From a checkpoint of a small image classifier.
Model: 1.84M parameters, 24-pixel images, arch convnext_v2, norm layernorm, activation gelu, patch size [4, 4], layers 8, width 192.
Training: adamw at rate 0.0019, held-out accuracy 99%.
Rows from block 5 of a small image classifier, named by matrix and row number. Rows with one number belong to one neuron. Each number is 500 + 40 x the weight over its row's rms, rounded and kept within 0 to 999. All counts start at 0. Numbers have three digits each.
After each neuron's rows are labels from the 100 images, of 14976, where the neuron reaches its highest value: "responds to" is what is common among them; "lies over" is the class under the peak. Only what is clearly more common there than usual is listed. The data: coloured fractals of 300 iterated function systems on busy backdrops.
# fc1: MLP up (model.blocks.5.mlp.fc1.weight, 576x192), inputs 144-191
# fc2: MLP down (model.blocks.5.mlp.fc2.weight, 192x576, transposed), outputs 144-191

fc1.309:577503491495490491505500527606451515417503480507423448533548513486424485534453532552515468467513558476536564508448572510500533517505531496427496
fc2.309:469505501552517472492511565564474519480470478477583494509540464497542484515556538510477515375540462470472479477485495474527494463532528560486494
responds to: pink
lies over: fractal

fc1.34:560414517512521487504529470443503511488556476468510449522516503479515500497300479489498536505517444453571548478450442479545514478555459502435529
fc2.34:443461427506448524469468574498516458512424522546483462517461462558525476536555467473475439475525531555409504535435584473445484519505445482450486
responds to: pink; dense
lies over: fractal

fc1.496:452451564494599485515540488465448459459535518467532576536512519517455541401479479404418463513458498451463487503458418486533516404458523519449482
fc2.496:467466574445544521525515502449436526456513570486554500476400561542451585492455517547553571519476514471519480553515440545507555442500446455539507
responds to: grey
lies over: fractal

fc1.318:518449553487490464476467513567475532425540477519530547477504524476481523486487523429549485483494526502447523505508499524524585432487455530462521
fc2.318:503500567404498537555570514469448520500510585496530516487457546518457586518399451553553538523519512472558467532502476497512587457518560421544512
responds to: grey
lies over: fractal

fc1.221:485500491477500482479451526519504490472507508499507453423517504410495576588527524483580446495498516479488544524523502541504588493507475496512532
fc2.221:525525545407511598538591490408445523465515540464521497536466518529525506541416432533543512481538488497557467574515486520500596516502559454570542
responds to: grey
lies over: fractal

fc1.360:489472482496503458463544483494508461440502474404508450503460578435477520498516483468483554441478473529491592521523551555560484464519504490465508
fc2.360:452483515462472484530491545560496469488418560468557525494494566497437532442454527513533519481474509490486409508450473468505497491520447323510500
responds to: purple; grey
lies over: fractal

fc1.362:525458473477492437477507514602439456438441474468522503449466505472403526499478491495541495412540567489538534483513537557512556453538428473456538
fc2.362:474555544457527506505571516513467503564477532465506477524513527491460555565479437513539538533480467474496494516494499503522583471470576437534518
responds to: grey; purple
lies over: fractal

fc1.390:543541519471569462411511484478489517513489488492464458555504543559524534466450494528449532510457420466550551521446507528574490457540488468477469
fc2.390:505413468520530466461463557569471454521477454569490460501560458530487493511545507488494476426483521515445440476431571418465454428550501543476467
responds to: purple
lies over: fractal

fc1.494:588483512504522440498566519485526536500483437454493447492484519513483437521412504500524507562462425466556597481477477522545441459534493507488507
fc2.494:433533448501458530461483577522489500493397481515489532560413444519491515585495491505480440527533511487437495512484578423443521524513513468448496
responds to: pink
lies over: fractal

fc1.62:535544459484495498482490491474536520569476512483418517482565506487532414423484575520497537457506500519434602468488535499471431430525544492557528
fc2.62:460552480469447548457501533499512500439489474511479532577480442513483510480482508552522469512549471507484521566509544408421524533468504471511488
responds to: pink
lies over: fractal

fc1.60:477431443526501461500451536553513513523496438473498494438520556455590575494523553484582500454438513532430531509490524549542554494485519485527507
fc2.60:494444568418468548534544508459454529428530564488506437472473494536513499471435497542520536479518521494589456553493463499495533487492451461534475
responds to: grey
lies over: fractal

fc1.532:548483481474534485477536529495556466521564486434492439502524556470534498439491530554488496524508457489514546481439463488457416512578544516496501
fc2.532:492490507480484565383480518509448505470455407507551510524421505474513501538422521525515507419525529506466500501469493506471493508462499402517483
responds to: pink
lies over: fractal

fc1.27:475445579534543489509507527566432493421500472492505550458482483520463522491481507425534489469552501482445513509514458547550540440483506531459530
fc2.27:494489543408501543559543513464467512530517585475544527482478541509441574529411487533543526519490532476555478542491467509520566462546481385516506
responds to: grey
lies over: fractal

fc1.485:517476507518455459500450532501479485489505500457491503417492535452496566497512490424581478460477484547460531485515518563510563452508518508516547
fc2.485:523493532391481588533563520434454513461510551457555474530470515525528499550395505543492507501539539498569456562506482494526580525508520432525509
responds to: grey
lies over: fractal

fc1.451:466486535484465503498462457401533543498555470522589506488458528498583503445540539495565470426418503556459581483564518453475524488469483490510511
fc2.451:445489528486460487522495511523498482458498512519519517443432553496469549476381575515516566501465498508523412489463413569524500439487441374495435
responds to: grey; white
lies over: fractal

fc1.191:556520499461539507554516488503487452440470450495454554522563505434513523454465511484454453462495489462511505550487535485514474454551515483500468
fc2.191:475510487485435513501506480399466441482492453537478541552452553454525460490556517486479460480457482512518479528539486554508416526461452537523524
responds to: pink
lies over: fractal

fc1.289:583449471465578496528561490480528508488559482469489468476499574493549444494479563460523495551473537525497567463417497499456454489492517471539563
fc2.289:480520491454415584468495532441498487441482499505477524558447461508511480491477493543497474475569502517496527591506533437453530527484470481504484
responds to: pink
lies over: fractal

fc1.367:427564541539512467518459482480578385533495518464477445448486495478467527532495513470509525531489441477441550493516434542441467445532588451474549
fc2.367:494504568440518513536543470456454540501534575532566510478576563510534522464490550545515563502492525460611549573500471486545546491484501513554444
responds to: purple
lies over: fractal

fc1.300:607518534451520509466526577478461478415508460489523438575500516442488415510496499508490499519496450522577561487462502522508442509489556529465511
fc2.300:496483481456553536502535545486432501478452466425526482538449502525540508594556427519493470427569542499479504568470565455495529515456561485519517
responds to: pink; black
lies over: fractal

fc1.406:555424470463573483553558501519517489411500428452449526524548551413471487496483534524460534505520515436504536518506514476457513446487549525498468
fc2.406:454580491486448515420493503473495489506471403532499528568404492446533461478502489498522463480502513513427477483538501498470451555517493495529520
responds to: pink
lies over: fractal

fc1.25:549525502460515463426514528474555473471555460478446520507545522472478451468317522512523531448509431555541543503506472495602518426504481492536505
fc2.25:514499414514461531511474559398543475480430525543476485540476459537541448607493481490482424432544488576458505552467560484490493531496501438480516
responds to: pink
lies over: fractal

fc1.210:509503532486521420487483491430558486560514570525507446472466556460501503490469510447506446486475499524528524544547532555490516495581500426448465
fc2.210:511490539496522527377503533574490490509467466430526494507486486510491521519480514504420543543498491432496445475519487487521546460503498488457481
responds to: purple
lies over: fractal

fc1.172:452507531491515500478504463544508557482511511531507479556494550469589472479484488521528437519434538551478566500544531464587482492507512521495536
fc2.172:504547532416511526540545557490430540456518576470510520505506521550539524475462457514529545473576547478548502564483451515497573486466532424560517
responds to: grey
lies over: fractal

fc1.464:588485506526543477526562470452513486470550504462539417463452536488567480515404473489509534479501453572538583523457458475593480491501553453500523
fc2.464:467515456468452550497482527429525499519418491545436515543489449538499478546498454499480443526534516545468541585481549506444507524521491439503489
responds to: pink
lies over: fractal

fc1.162:592494521463507493428483522453522463528513464431477450567494537471491489483486500565441541412472447504515531532444454529456448472598521525468529
fc2.162:430491509487539503437478567542419494464497443524523483503463514513510533587486465497514512419524514520475494495455489499444528473459546420518459
responds to: purple; pink
lies over: fractal

fc1.39:580446473497530463533499526445499412439483469485493473489497540459476441560479496443476461506508478501534521547435566545449439486501531472456579
fc2.39:517483501442434555532518495489471493417497519487468503481436483530479504517510456496483499412576542520513468571476508472505543495465523470523423
responds to: grey; yellow
lies over: fractal

fc1.505:553431457548453498483402503482544497449506447461520425473519547456563554488492567446569502476429480518452547512487522469488539503467546436532566
fc2.505:479448531444453565552517455446477483412510541473477538486409501492460565520407533558523523501515529481591433531517466541540532482478478427527439
responds to: grey
lies over: fractal

fc1.540:558434495501512469508547487486528476472534453452513456456520503482546452510291483539489507518503451498547557520493473487552503463606513521499533
fc2.540:467521441491441496487473572467519469528444512515495521545461472503565474579500436471477435449532509556423523506454567485483484557496528483477505
responds to: pink
lies over: fractal

fc1.114:488459537503523503464427519493531485448495496485545458453472537474551523499519559465541461508446450534478592473522521496525499471492556504507536
fc2.114:477508547429489560548540519470442521444480573446550532501435518517480561514426512557525541487552535463565442550502458512525572508486506380550500
responds to: grey
lies over: fractal

fc1.56:499443511493480491469425543530514497428432494494528439449459512443536518578499515462542410493491451559498578519480468563550534500493535474504510
fc2.56:502548519405452578541529493409457523514514533465516541570425508498495490521445462528471499496570527477551487578562479515510595536517519410568514
responds to: grey
lies over: fractal

fc1.437:479540520427452450445511521551540466446491425495413481499548527469490451531483536416483584521493549507571563479507534506525476508529558513426520
fc2.437:422433478494524532391475591536489461479515476526541486516436475524532515461508506514487512480506502490399464494461516513457422529492455509540469
responds to: purple
lies over: fractal

fc1.169:540504477485577376488507498534497513524521501392470423514489550481474456474447504524487557491527502509492599511484501513533486491571453478488453
fc2.169:383442448524501529417478561567474524477413464505471486522443455478468537532441567519480476525512503472453463481476549490450478533422468408462491
responds to: purple; pink
lies over: fractal

fc1.506:461512530536478511507523496528447486480513472471549523452475510479537552505537449495495525492471481512454584482500500503493517487508515565490481
fc2.506:517523520410511550554554529450430542497477576440504519545501516538480522500458422533533499515567521466547509586513496491493565497488518430547547
responds to: grey
lies over: fractal

fc1.414:476447514508468489413441498546494577502509475401578563489530525416469502382499480461544447460489511502482498525521498485512551527518475470530563
fc2.414:504558539456437561480540483453516456575484523469479557553420516522490536534477432528482498513511486504480507558549476577488560517444567416511521
responds to: grey
lies over: fractal